config.yaml
downsampling_factor: 8
encoder_depths: [3, 6, 3]
loss: "mse"
decoder_weight_standardization: false
decoder_block: "plain"
shampoo_beta: 0.999
max_steps: 3400
final_lr_fraction: 0.01
Rows from block 2 of the decoder, named by matrix and row number. Each number is 500 + 50 x the weight over the matrix's rms, rounded and kept within 0 to 999. All counts start at 0. Numbers have three digits each.
# conv: 3x3 conv (decoder.mid.2.conv.weight, 192x192x3x3), inputs 70-79, a 3x3 kernel for each
conv.4:557593436455490444494493447501442452459647478527525491461489464470530489466524568508527560481482550470584526581526488406511450468525592443508438543486498601557489561447504586592535508531496550506606485450509496495529536526527525583529509473489520602485474477428532525551
conv.5:449552527499582501548451468426427511528532586505436537564434511509572563472510480536493512548470540530500461518485545454419467474496464478475475446577502549494508492435509527498593473457546530515471438430407472575474486470658449520554516410576514542547551468515552490484
conv.6:573500454510432527554516499500582526463489465469495490463497604476530529421510516410479505507436507400547568476473528494524494563508514539514426550449501587582443474517507502529541421657580463441530506512477420511459564466451590596519477608512498507535485537538532486496
conv.7:552555463480463477538397526457546492500504532514515562516450530502440510557507530404471531524515531396468547530526504430496488479495414481458483482434523576493578462518475496570523481539603460504560414507573469551534594498516513482510591579576476491482467483492507499552
conv.8:521509511468414551545483457586404468458587515491584520482607518589394450509544489504479487590593573493517484584446557500458458475381521471518466522522523457478484524414528508526474609464490468484539507458544500471491544614540480487495626487495577546577457483496518496579
conv.9:473502504470426456503457484476491573532431486504574528505589488475468550478460482609414525533536531520480480446467516490465567496494491480503528494460510508460562516447606469450587490425526472467426476442464534530476443377483503449538492433583482447542504513482467499510
conv.10:514517489459470476502471511518576461426534511479600570554501498449466494487569555497482536506466467521475460428492447509532534483517429480539533443440511510558478549526487487550423479500595493451552478541502503513495475426445486491526496540556447429551522479515471478481
conv.11:511448451563556465532479488562615495441395424480522489602557546414539522527320493472485456394466554647497540488522565498505459481577541478397457537478536533438571448491445446596428495539570495542588434504437461514532455549498449501561560447538516602460416418540458681472
conv.12:464464480542536528472504461455479474502526457422473474452570495480457458556508477494596507395469490531537528495471460468476537462478548543612528487500485575452556552534504407456480438510528475538473481505462565542471548560548500443551504574575432458396503454606436492464
conv.13:492381404548452490559506526530577481523541539418500521487528545513463435499585485504598525610566519526521455510518635508475512516506506545464483524510500495471533530397476454467454403463514436464456527574524528526516499451563550376459509443493561483556465517515430442517
conv.14:443574465520419488414465476522535506500529519544544482560580558483543531568545579503561516570642530426464451492528494489528510444470524498456483473501554543430546507501593468485519509489542527480509551510466536562471492548530432615561453549561453500482474576469509593537
conv.15:498555517480379535424534560540614513482639521538557543550380520563439465448584453547425461491528434500470510462532492534454550538444522496519520534437479506573481525555527453546505490468513507515504484553578468572517518450539560566527554590579540484488460558540512351506
conv.16:505489446483437531487540551467497488496462515485479481470450533450502516610551543485496465536509561400550505521475444510602514504502498551520532508443468438363479495560490489501506513464464555595573487527491546524468514442409504462383440462512519434492541484460473541448
conv.17:518428545544574551572449541410458486523480485493451476514508487402463480565549523464522556523534559447451480509416506520450500485528436490574436538544462554480499462582506512539552523591531452496500480508387530489471573512475460565474571590515493459427567571506599518503
conv.18:563455540506510492556492444528487363498489492505588490417425512525474526543548446498521592539469462459511474454512513459456567599497433547488482548493544497539489487486486446502428499448470507549503516533519536560507442518458464466515488509463462525485499553548450437537
conv.19:470530536543550435462519528513500482533496478441511493445470496493456481480537576520489533595496532452546549524536571487574462468416507541466482494582561512460496437462461469425472521558491500561469544463488486542473503684518515498463524465469459563578464479459603451499
conv.20:562653480506518507461488445436361470391496479477542532529557521578499563522429492486364457512447435507552487515579501450583433486497464532542512495443530473463587401488461536478474478479544471445456486441539551555544561447495606459497511487498469500452438504544511500413
conv.21:540463494619536466495508429457528552544510555489515525514420548454503496467520491396458508479615468374495499474572490542439508415422474537519540514556542532374513434507425509518450564431535442526531484463465519450485535493604422483481465498450483427528483423611500509561
conv.22:503507579554528554496484458520443426475444493501538468486429502412475490566522472483517556489441517493434433461488507549580550493501523541498490488516519538479507500410520410469476454486528518491507531542506488505500502491362602648658558578573486537424490595504504427552
conv.23:523501432566463412567460442498437467482460559514498409617385509555531566538530483445418531463507496528514451460494514442481494499502566519483509477458521499531488506572430385583517499456595468457448502494430437506474494481588601530537602571515543516578579516500591566500
conv.24:481541395507588429547437524458446605443438480481510482515450490416437519550492499538388498513456513505415488507555527460489545486609523474434470501509506493406521548450554527493505558466657488484576492403539422483497561506544522602480522598549559512508492500436544481440
conv.25:483497473434467514518595442496540492559552461558457500426495538390460471519644545538495549534498525518514464473511466475525484526540483473495475514497501527546506518605517435506463538580508557497513495463439552491477489480544449445513548569518528503504484588525566494528
conv.26:486428523463477438448523520514541491565554545524515562523482508541589546493570521485567541488477524511497509536418509475504458525525564514513465454492502580499525516451439506482526439582532524526469497529561480551559464512496548472480573571526450474496524536526442449456
conv.27:461307437444482526488450517406490491533499513484535444691477554467476591498496521623461519541560493551395438389486556510432478517556468543488479531495506494504470461483417489610487596522441547423522483593564486566430448405573438507523442447447523553506522433490433470402
conv.28:495453510534394483453372511519595498513570555556555493589455398611555564531510478408443514584555481508454495565682527418329444445458531632423521413491429503428492601432463571643522422436504518452496470464523489477471526661689376439462469538482540507489478472484471525461
conv.29:490516513528537414494527515540591576524426562501497472487492543494495542487567546493453547472435489453455387525522554537508547457572487486551539450528514444490561439438602544547457480524456522520486496417506511515462401342483482416494482452504495394468481491517484452473
conv.30:489483413461462431516506511473485571450482508517442470478580429554559555457556497511524545486500499507534458489443516520475485496536455448510496469517532542522543510523487481466480566663537490470465477495499433418450580514474485405436516584537545547532492478469465511468
conv.31:534470522498472515472520482569469481521601462548568381535666528482599576484514520561440564480567513543620498348459473467480502550456596534527441441463501482405514563525526471523573514491436481452486562486541496452502531511544504580535424568403475448573508516533506491508
conv.32:463500476367404356547500490443505517549547503540573489528447445493535536528534545482588448512509510560471495545461529554468483448509496532533555515521507502525565452372529453390407536601439524506460570515569437443466472521580523465509526593624481553485467508472452508453
conv.33:344422491500456519537469524524501532549570534503531564536497492491515460571565484434516444545467553459509498597496506512512517527453484524479553481550552486438557501556478529556518438491456508547535452494518490549512480471477499605486485537466559523452497468496455447466
conv.34:557492535493444540470523499530528444484576490502584529497565579497479593515502575587489552554525531544484465531551559536462482475472472431404470525424552489508487478585533469566459451469461505503479465461558480571536575466512503458494507402554498451486454489489491456498
conv.35:471571462433506502487509449559541593530456500554485501464493473518544491524578493457454495473434490439493474481481433492515588517490486574584531571501500512454443566502500486437466553553442479459503561520456531518469455521524525590570429524422514543484570588522546447445
conv.36:527565644513608519477581500468541496445440468469514510529476508523651619462601550561534468508371498460587596496498507490432450531493532499428453414551486540456524483523495477490485515486407479538433561574436478439484513559436483431483504557528567590520521495513535564479
conv.37:457450543537401519418438567510541500387492456447513535439480548493463465498475504516513477528494423536455488511431515481509566409464455528439517515521557471420506443563535535560568500558537539479498442440458504393554515646490528555529535505561479490509453443497482476428
conv.38:469437555521521527588466569484486480506535525442464432473570519537508518537475531527526526454544490495509520471486534505448541478541472432490420472519506522460514556511506440421453532506522488466474580568537479435509642615458487589507512396507556453492515473514558508511
conv.39:517555415548489375458398525490474459498490506451532469531534525567581560545402438501536475495438469561509571496583521444512494452557514468539494447486535416452490507527506478551533462529504513506540475547462533518440454495498484480480446356521471414546558507471476517520
conv.40:498479543473559578484358555549544549580532473515502510590430488477579509419494441499541557489502507539425453548502546540551512505449489491448482462587515512496518510502523442505577458456488490558494470573474507542426588489526568482546498618498533488500501509514521455516
conv.41:461519612512507486488444511421488505478567527539578483452533528547460502521498556474557596523566520515484538456551527463479489479462476517508550487406514483487484538367575473422436507589444533541563457468488466472489555534507552440607465351438498540499447484538518511514
conv.42:496398491486445489503437484596486548452440440514540489492467478522534608425533444574432520489448557494550445524449504454450449497538503550567535522513495467577534590446422441497514562548548484490448497525465413474491547449451487492422556412490528460523460489438485492582
conv.43:500513534485516425467397509544534496547485522548563472541540492605513512486431483476509503497547507597551556516519484510530455476514528545506568489457489528494529494512462513556486519495502530590537505544517543540563504507492527576455507500455530438513473519542419515510
conv.44:471491474487569486533496507483521512486455457497481487436465468551505537433509513506551471531543551548457545556459494561540510534507497554565498507449502511491518498587513537564515567502530505483549429464524514542523538420487529514406515567475482514511556541469533542528
conv.45:481483556486437461460432468491394467486468493458459495528426565502579506494410513514417453557536559449492479518526579500405433520430513542356468518470497543402460451550450462547556517514470499492449512535462533511418492432470373564515549543471509367523539509387448501438
conv.46:566498556464488517471477445515443618539454502457461410454618566468432548478476518564440450591417493433498508600466492418499453513513567548516496505542468530548545501525515512486534446651567419569484531561558562375459546507486534490595460445463581553496520631610534492381
conv.47:507572536536539488404484476535561566475484484491483535548485534444642564532472476467503512529454596557486470469541483475473472542515510522466513512502475515454422505508518515537541502544522514661567423453477505540481492532483498417569434525408450530515464430512530474399
conv.48:477434523442347545597510485540495552464514469413519467535536518397485503560549477443542567389525431489520484500500566442585522533468553546446476552573483553576519504590562475485458494513476470396471470424447543468480506599480475608511516516477505521463527553542515629474
conv.49:421395546569474511496487526497485474460394490506434449542543514537595486503482431485544533453516492546524553535457505538418539502479492621527465475500500537508533535459474584505433540575453526514480491427406557411521532522567469524530474596478523405447505485471476487562
conv.50:498404529509504401555493444535430483407488450427524545540534628528496471439531482531500526499637449533517462473435529462438457461450478484520419489477484515475560445481497486414518463430506470503520550465533551435509502499601475487564493537620526534518458535496474606530
conv.51:498511525474389477428523501460393488541505508528534501561564617559438501583499525489499590453590508480518493448494526531477540522439520504534534528474563433570461539464467517525424491482437555448448525459516551468540516503470489486467483618403483451462466510429462477597
conv.52:491584552535539473531469571544490500418465540428466552496520485574442366571514522531509561462418472514511475452491512456498483514509498431514465515473482467496441501506508528525517462574526489494530466467505450491471438535479493405566519541549539486471451542498485478536
conv.53:498384515446362476483375537520556427428589576494497476498469542463374496495499523398499467471628536489488474529611500435467519584566560513466549598477530429525507475557483443532472442584573497458448536450482443464492427593553431492535445583511422552526436586476472496459
conv.54:501520487547528472458446445481566537539601569548486436433541433562566506549483532503596552435529525562485532500521488461457482466506513509518558543549508476554538493486508424508499455492505519518459516502528488579542518505477414534423603415456469505503501452482534528520
conv.55:485439389512480480523434517595476455558545524570430523469464533531494492589449576523473487579526521596485568505479525506450501501451512572599532476498492488523530518614562476511460538482421514473530468518494456510551622484554416524503468620472462447549486442446492424516
conv.56:522449538444402500521460530419464482524522507480520575488557492478539456530487502608491473502555621568476470487461428496514539452502452529544532474409514499504470519497480495449453481496497498490492453493498424539493530494553467526574453517558513532582481520498445536497
conv.57:530586545517409480534609511463495493546520525542404509417444493466487491494524459466501559480429453651487574533482517532516443470529465428446474557452583543545523514498503472506463448553529554563552445429446440492455506541501548484556443572483455514493507516461492540494
conv.58:545544490555516571504438514508417439545481511536581481609440555422450473435584488571489538491474496584536514496548487503532541422484563454496438436514500546409560478585496502477561496582515445526542494515444477548539434502580479472595502553463487628590540492430474489473
conv.59:456458489610394525517409451478598433492491566465536519506535520528535525557432455354465489430398481545539509494513526531520491458520520526517601491482489510543488518459417400486492533579614521458567498518516493459552482555574439451491508550474465553532509410417460526483
conv.60:465575513509615548417428557420485381492430502566533551446560525575509541552514492441563516528344540503505520501559524528450451428418495490353539425513503551509567498438580567543541446503456486466511566509471562515552366707516455576527414488481520605425532481495590414523
conv.61:536521450466503466551507519529428533490460487587488503494527465418452449608422548471456516460526477551423539461456503544457509468526461398592432542578520521566550532454571442374504492419443456460455495544501569543512503493500433534450384552505503501468521551527434562527
conv.62:484529531524531520472466508538530565424483502515551475528483485474518462471476451510491471506403502505519518519473540551456522447501413499480472564493531507338495526531546521579510448487548446469457526496512488454477506469523442586535409475470463521520509450481508531544
conv.63:402402506511457449531471496489423463473357420497502479499597483522536557532421458527568506450493524447362443608510572583526580553555533484579435506549477514500468479508483430394404475522423502435486474451504546506442518529506553620533598649542476599517506516507498504530
conv.64:495417569463543551489408502404520530541485548535504511585539515521534522540557506489326454525598561474401479508500540541548451534496494548553540519468560478546375543502574571532482537519475421549483461516515490497503523427543575495478486521479513482500537528553533458528
conv.65:485547505425530446435467576549481515433491503475568532449413493478632543535458428525499512421646539511530435455473505589517487476526498488459472483537482519423502474498545519559478497491535447449500486501466527589425529410535475440469544553510565595615553402466460614574
conv.66:498598536505470449430487467482551501471503522542507429474527500584593501492501490449540450612567521521568470516496546550517571515484554451407458549531488552436518462448540502449523520564560499548489519589469530520537496529592582470597495322573525579521483556482513603417
conv.67:467601503437436555517462567413444431541532454529565473489502535538488431457544537492372562460543529589564520444472513465503540542530437495401429536465555493478509493512517500531439507522506492449443473535541539509479404454528475451577479538522455573526510513469439512510
conv.68:534535475513473499476439614508582559506479542478505529444538396444518452413530519540496575442503518504449496568524526513471516444543520529532448502544531539603564533584520456549387455479503458463483495509548461487500513318558438451496477515557521402519535564535551601546
conv.69:489503493510510526514478502493561546486515490515546486446543542533559536468511515364482427467521484477540536477492568449508516499458462498512511519435508505495468539472452513506522498351537499571529494535502492465530487461475547565493507525417485501492511486468571498423
conv.70:531479492533419580459430422563502542428523422505455464537540495516441509499479532466464463522402481487520470472543545463481539457429529490543517514431554503575515528424549441407509515507518543576433550566483568605461557412492507435499542498496463472530528538499520433501
conv.71:455488474534493463488444476549510538534515459524480439523552523550480461514432475536479522542497541491489530525533472503496571516514525565460508468521587479451507556408648471468554458552473506503477464556507447484525516443493542479441435402487483451514512507469523489400
conv.72:564572503483435562511419514473559493421519492545535434421463482476512531480482463464535517362517472463498598465453487500550540542524489532481584586459511440508426465539466479527501507550512498453509582590560481527473615506511513405471554483492519459502553361547488516535
conv.73:521561460529459482500452498504470502511605516502490476503547480537520514497618510566490452465418427430370461517484512460503440501540462485417503573443493425565405521514501463461490500490498475479430435510486515421477528542465534512580449429428486607537566618566466475505
conv.74:511627564555426533513447468427473509478486460534529478548603553421441478507424459370523537431470517489471438527493452551500493549407533486492454474509464538471444517532510470518531533542464448514494519457443445574423407522536550545604566617584451434479505485518533533561
conv.75:517589590533419537488491582471617492492513416468563461466536493419474524558624520369528520469444386535527509524508508581619543532520579469395453520516536520442451469489469482408394539528568444546473477555452552601503480568488533373422516396479494518607459455459516400518
conv.76:498463587466483542499458525525557484521533514475489481445524597553568558478490475508541503487478452495526532567570547466474442553499455483482436524559494516499477508467523441388422476569466534408452495506488533545471544581508524457476467507430542548513519455483447451518
conv.77:509378484457438506503456604591579474457543486536569520556515505514488511560516535535469514486482428506480468452463477535464480542519473591526553525513525479470527489488469407469521481490525561516533501481511491481428444527485434552493517458521527507463524561502465458483
conv.78:510564540464503463541528515521406460448521497458461495548504525530611470418425529458532459522531507480546479516421426510566491496484488529481488544496549430463505517484474519470474466518537527476460499445459528510376543481442572580477504395445476502527542438516493558482
conv.79:443576446470384442580521491420479576481503545516543473524558445522488580551560525478568554453502471543502558457440518521478480377445466385492397489533440450552479470422484489453453513482480488557591502509500502499543541455464480503396591461500490540544576540505468463435
conv.80:498570463520518601416540485506570473529517482462442467571431468408450569410511563464496454471525497475478497504510406493476509492503494585488472444544416474551514488464495531520538521421576486529453472518541452448520432533460497498501457378523519636551572488540444633499
conv.81:525561457520471527501475505481576523482509521531497502434533544534461488507443467431397457462492464476501478559524505490517469532441561513544498571570512520613429524539517463455472570604527501435421495513477518564454486601513517430528569491451486675480534538504502452541
conv.82:513503497484460484475535578398483435428481536558506534458399416532545417424506528550558477515474459455488532551569545565554512550584512540482509510548460499522484495537461519478502561499471531550444523490521477487508524537487559541483565468547524505514536566526482466534
conv.83:491405472523435498509514554529617452485534517545594608486522518482488464567549498473514484487511552444481495492556524554496555517455440548610492426553494573597507424534444567492507464512480487552533524561558579606535474407417535510501475565532455425499459489538518493463
conv.84:516493506509344512469431502694766485456490495439449554446404479479697554438461488400515466481497478401684538501448508625582540470574596573467525493416476526612485538448532454362458465402492587537504545476575492415452357359419569491549439545526495502474492595595386597427
conv.85:476554495504462494519399483502392425479606543514551408503615511474476450509327513473497553482483505487549542531492491489501503476452510419374526572528573542461511495486504495580514546487558536490544587501545493473499552510498490567460536441504545419519478505496551647466
conv.86:467496462501500522430386471478591513535604525563477531478636523581520487540424482510526513564441564428452441535439504419476469393508463454487456502445510440495522462509484449478543475449534543635588462525424468439423477511567450438481429379499591542513474524556531521494
conv.87:537568432593556425471501397527538524501515510494564505509601550472511512484470460507531479598483485474514536454491492472484487492521512530553510474543462471405502456465576545485546497575521550492536474490473425458467592324523508372520544360493609458513604436506497504536
conv.88:444648481440461478538486577528431407566500471504403447563570490501376465545547588485475469585498505568459393528557505554464484471554521455557483529523562489517510530427554468409467476458551453494518475490478480487517469504498453382455507467628554613570475537477499480516
conv.89:537477484553494532477434484521480422470497473515505486496563521555433440493482445497490512453426488568479473513447485491484487544546514505517521458397509490457525497516502507447477513496470502443477510452496482478509532473498482454494496492487512444468517519552511465524
conv.90:490575543478470555501468531462438434453531497422539476503533471515432497506496539502571482380473531579489492549479511560535519394424456405483457474427440517501471541563507441422465533423523500420496478504475574527491418599536496527449449355437446502551515523426501575509
conv.91:491666515480517506465568537422441478464476496513468519501472475370407457545507549564435533567503516531520457483477541559542558583481606488509489544467522478581545453484494483457475583523513534483477490540498519541537557366431632486477547493522609509481587445500624531568
conv.92:472542510492471410457463436444525478453474421508475504496442412545568434505463503489440452467445480499456538507512508431418528519501568479566536486507493469518509558519550552515533448492482528551501481540448460489520413489473525456550515506482602552500500366515586472466
conv.93:481570461452528478477492530461551498455490479439483517459479460502529497560511538446554507551483418549409544528486503560517525527539499436470530538520500558452536514473551466520563519522492534546542491510456487528481465507511584575498489474475481509488532553514472465486
conv.94:472482503505550538418528515458456482585433483494440494662574488437487473465461591475475528587492505460534460506483495459444463481456538416544438503537424508537530505475467490455532541540492463514520498514546471569515570581531431454485395469527414471529488427530477492529
conv.95:533499556421424444432437514558563498451456494552551528547502510523477504541479486493466452473464496464478517472539568448484527475509491500537595482478568485554485431432424527437462496535553575501561467398466487541460522485561404462403444421491510496470472543473562489435
conv.96:473484469468481388503471511511547470555583493490545522523452471581516528583484504496472520536501505525511541520487520487497504460486550509432571529509569555521522486499569505489439547423548503487488507459474513485533451487447529442563533353569464538428487496500503498584
conv.97:572474532531461500537472600534578495500526425505527466461482462513426478490479453519470485499508485558427550487505489513494483428464466521479486478477463548501505481571507535534497501514524489522498476417515520447523465487466519429553487488497465504538408463511502434482
conv.98:467466514538550525533565578602613565572517446446560484443440431492491531528569474500535483558530501512495455413429460510537568485556565507400465516461470488508503532542524498475476496433446529547560454474481519475514449381452486516520560551580494519498534449441517468490
conv.99:514399421405525511496478561502493496522414472530493511545609425484470492532506483466485453484579502508495521447493484473521544563536497468520579505492522480511520503596500554508520483594488514419555466429536493430553523597520539510522459678484444442438424492487500490479
conv.100:528546428491456518520599547469489524468534505450504567514574495425466493502519473371581530538556507495492476489453429489505404408447490526468587529496560516452514530488466528493590595562628474515525434451442439411512386491407441635493499575451398518568495569463533538440
conv.101:569613498482465548520412554500481416508503516525467470467448559545461463546495460534513440512507488534549500551507541590569549454488478484400511466496440512424576487454486553573463564376537441489486490499476467489487517500494543587578561421471512661570557418520539573572
conv.102:559528511476560558482483580463487466531443438437546564576489548484534530480465387433491500552446541464484557473502491525520516471459478410446458479465493566451521505534454407484469449575417443447531472519509497490478433617417434482490517385532483503491444498458461400507
conv.103:445462480449439505520533491465511453549500483509422477470510498548497487526423480532472493495519462597465485454536455432467567599608532488517464479529489503589529408564508365417495408573432450419460500497496520477513430465547484558573563602513472478450490451511476491470
conv.104:477488553532535450505546507471514480486461537529495497440466523418535471462495467422539533444513535499520493553578538506444454541470515536470526482461488541484559504493564519422493529565495579576434519530408500530504383589530525451519525410531497584494457495520452371502
conv.105:458436431467413495433481452433469478509582524495571524518498455511439499537488552494513473500580483483543475467500523492484474478518540491477526469501534515450560507565586470481487508552420525515506450479515517457543497545537477626461512569467476482520466470449513436512
conv.106:506446537506430500523514579520602471513453429497432464443481486475504441461557485559482514502417511505473529500555550603511524478473466514535488504448497512520476479554476541583526449519473553586502491473565540480484546447492542492500465416577524475469528377465526400478
conv.107:441469354527562506451525495539439485415430526418515552471594551532372546486488483572558564556342469519434535520461516469494479489546467446454557532537478445454457434465512523418502470515537544597508452456441517464494417498510504331554559408556495537412496670462482503470
conv.108:496600496536459559516544600558420423499433580465442523524460446560560483482482477532531505451409410509522472486535522520457438446542483458438447515459484539488486498477535511475490484509552464463474519458489383492481477449473466583538604653558510569557502499492531496454
conv.109:506465469531497471503555565481543421492488452573577452553505570447577490527499521504491454506445429473459528464535517514537469431416515481521511467521528512469490493529483566507435447488419510578517484496480473544507479492437514554534525446457487591590539498569485532475
conv.110:404442487471559559485493563610676511455565392493438548342414449582456496458529598535468477390531472563485466496542498538460617474526473479513497521489518524498464424561493446478438359465566456498504465522463536594485399621405516466409668365429393487491518437559557370576
conv.111:575520647509456560546451463573518513495507496503507511530560530491495504527478530547399481486475540526534475477484515509502541478413499408478440520428517447483477454471568350572484609513482508479448465458479465483477516428524464531458433389499521523538520465536441484585
conv.112:558476553490521543532511578492640512482446501494539445509526462408522506453569551502481500477393514574527497450500532586501472491474507453418548518516520538413490591608593525442468448535396448475454555519492398512444454499491461491452554396484465564594556511522497476530
conv.113:637413459519392418585441493490436505577542473545568498435537531511513478570549478490367426538501498604432429553470544472444561516517493420826495516533534471448551409529432502429492483456518496492475495540464478537502652529520529374496498492408627540525440518506537414561
conv.114:466436407605510473574616522527493424478566514416516471510463477432496509559571547411487492481472512535535488473543539452485457444513515529630472500511501462421478506545470492487451570584522516517561468469467528500486492494593444529509543425457500557504488490477517425540
conv.115:494417529562455421568473521493515466531505468479643506550570474509561547550505411503621547429546484516544567553526559465413562522451576403640397491521485482524511542502543488391446461381475448357476444553549505524508528524483543402532403414474528603538530467544457435532
conv.116:537537497454508481450489526535508492489530492564506491447504452504480468545537523477438509564513438500525568436528478503479499547523551478556473522493582376559430487419526511458523526475552478545461498499482535464562468505514494487551473538484483512465526490571457451514
conv.117:558478555549531474524499468541559463490483468542575494476547475555609515491479435417549464404527564493468513514485496498521539509461545475595525440481516427544504473420490547452446513456453524488466501527463521538438475553509542451564440455459506526526501471552467479544
conv.118:483568453520653477518640504547461469530369569465490458545549508400451485435496541471411535548418504539410472492459578504454495431557560534528483465496503521458500495491440462544470541435530542486481509446506489451501584427527482540460616619547511480613490468473582636544
conv.119:606558527536567567476573430444442545594622481503500467496433519574556533526490571501556508454625526496460582493566578451364526449388500517459549550496504556588582485401395562434597459526587505544511483487472507559539633528581537528442529585537532663621519508513521532499
conv.120:528587593483428510519522512482405560513602444515431551517482418481434452546374436510637548379477528440522548512554496555491515492433514473583522498515534541608491449456488586515534490478564464483455470554555493501547648635440490458437479507558511445449550480512454516532
conv.121:507442421472483503493538459507563510568481549473391468508545483496447492557534547497411456489462501571502484532414461518492520467427479508483516527481495479492589481541535481486448500459520574565501519475481510463505536491423449455487512455461514585482540501478501474463
conv.122:450588514451545462457445433547399504466440531413471540496457558607494500411416526553463478462525493538522533474516526502527513440491490400521483484552537555485475502489509507566521563526500438395374473502549483520497439535529575496475559486514418504488536455530557522513
conv.123:558518523463446465391485433545546496553518463486449487527561559534617511468500520468510555479531474583511534520433514587484510483495485486512511483507501510416425532549554511542460537468580502511517471494527485586458488499534492478524471536487522493467463452519463446508
conv.124:521470567510403479445494444508417535508530500480507547488457488505435540512466511365493515523492579540423505575455483536535513548458554492587490615487528489554588449507552627454512584534515445514516479516528532500514523584448380488509434503537480481506484514521482514512
conv.125:460505535467552546463464470460383445529562482462553512486542546463520487502481501452489474452597581502409472551509600507571537496495454568487518518529531517508420507536497535500540486566506387382431556508524461518553494573508496518559480565562539480459491482469377470427
conv.126:448498574548415538478541574499570474475499621403515522445405534538443402505488522408535507448479509565458500507503565472471516550608534481502486527510494510569530566554474499564452506468475506498469485534499563581512423382419419431500531484536446420511531483538518524481
conv.127:412633420473506450499570512528514488498504522502529510502556522538554476539543487515556525520552532500489543429582513510582497463515495487510438440511475479537483482544523491570543517623462443397504483446530445499503582593478529496478556519409528573483514528486490525417
conv.128:502521555496482492495507434554488489435489473472535438491456464427505562531454436451450475569586480546500568506455515461466539495464480509549467498464556512500438475507531497450445464436478556549534481472511529488524477531549502520590480592483433557517486543516423544565
conv.129:533476478533399442471540463525559504480617425495481462519564500511489459465492533536583552470466497525502520521483497456472545510478504566417474552460499455509540482450544428459537487498484517534459535591542495456542438538503554491538467562496441466451490540467514587452
conv.130:588580501496557512550563527546522553445580493525522472529489436462510489551534511461541465473502492500518516526466480556529480510422535548397545542403483540543475522524465485462503426532488509525502490507479481522447546496544446474563492581567487454459502469465521443541
conv.131:492474550436486414565579421461524554514538431544512469521541490509512526559608531477448531524507507512517481505538495485393516464440557502564506448453504435540470492294568467370519611461510526556472553528547527512528520543486544476570525530496470525464480600464543551463
conv.132:459538520531523602440549452544459506430548456466470413511526425452392472435484564594535541540473461447526451500419479464531507504515501458532451522514510543576574477536513456452450520446554469510438435472525421528507462521539555507484455511521578599642494493538489609453
conv.133:481555532491415488485459558565440506437507477474519532494368452445405487509571432494582499489534453551493453518538567441499475462469455523451548479486538417390447525518517497444481512481523456505443500503457523516518532492528546471547585444486434541512511502498537482545
conv.134:580566481516535460452405463534484527500472536520492522413560483573515465516457519557457431468458513522563506486511443468441448475537576489549553562498547487512456525572532541449487476475549557526598478507443520508539616438578433512527382427459536420519570471518477537473
conv.135:525420472527465486494524454453694631495519537469389483461408553458414380590553596484590428505558534466426496452484547560487470567557531504671551480392478515652621558562528603510522487516561532588555511499470535613499560536519492478474417529547527456551518502533583510406
conv.136:542553466530522441601497503439382473361560468433467481606386532527532485435592520347685526395462490499570550487531519496525480472463469392601465547608467554466428439560523341352443390484462515478470543582497429548475390563469435603573363404406545376590490460537458310492
conv.137:528527523522454567551429473510553501497461432459535473504512532466560496499503444484512573455524462413478502523376488557485479482423508593429508480599545617485532521575500440480489525472453534562487468479420485483483491581502543478488514410458499491491595591508573615480
conv.138:461454450526532534514448453508538472479517499489488455518588515521526575559492467446491547454483551465466527462514475384431566464411584541440479531510492503481478464544514509504453482519513493498532462531443431472489548530514375422407564481419554524501521478428475509499
conv.139:503458529458394563521394544524540522498520480498449491441539431541414487481492511434507483430515446505510483511461459473451529453594513548576576579528494563512467506519504526451528497597467484550505501553542492516422498580540454527487360497462483493524488490538474506456
conv.140:411536587504511478497475403509442430434594598408561537439333464452575476497561436427531494466511504540489506454446526486506489536442506670393591607454467496470471455420520500524460470455516490532485555480476579537447504354525511440416462479388508479551496511493481399378
conv.141:515459399543459470468462509478586525456472486518453504499523535499480503552513437525491514450454480510516513474432526525532525437527521456607526490527520516508563430468571449493457492542455479570542478444546545506504506498525508379541474413466468528465520428524463409516
conv.142:510548446473466473462537485518478455459450533482557546503464477538545557494539547500553485578490538526579544487428472524509500492485488442499491491547473441438472497453470507513544461456477516559501500489419505509536498450483549552579562437558536518473544531473513399483
conv.143:573576503521456495481491463515477508594531461473419506505526507426412503487516451538410505491552546520424547575450535442467461511474530520485513478443543539587489480505466481499490544589475551600462498501575425450525516517476476492553492570501534504573486413459483529488
conv.144:525491500538512458484511532528510482524456484479512509466515458449499501454532536437522539461561481460493552577469514525525480562542422503542446487553488552510517514515492538556516505520527521592558442530475527572470492520592528505538575578539481522582551541612529557578
conv.145:519415454435458499487514521456467414519567450448492526520517476564560491549409501551540496479426464559516539432497579525560464516526492467374388541428429410487418475513477434479433507434426423476422423459539537399543539446449532471410528484523524505523465432446470452472
conv.146:475408500504566465479596487435501458426394478501471535523528486568526525498494505521389517534544570556505503507427457595522478471515516470470458487562478493514449461480412538498460522437528476568471510532443444481538567459536528437573459404438559469471516463473454518543
conv.147:609575507480483476437524512523415457448481442471459452476524495515435475557532571560483548535571510483416512468573488515501558511433469518510509454404538461593399497461454517547530444586502570583521498518553573574566479543532505564478526660552503492537541564498460489493
conv.148:417569534420532505488406507563444605550448489510420448541504497478458514527459438478483547451498497542460482563541484528593482591519478522595418533503520577509551493593519491493552517515482493418482461498510501545464590516455409519444463600526548584551498512540468473453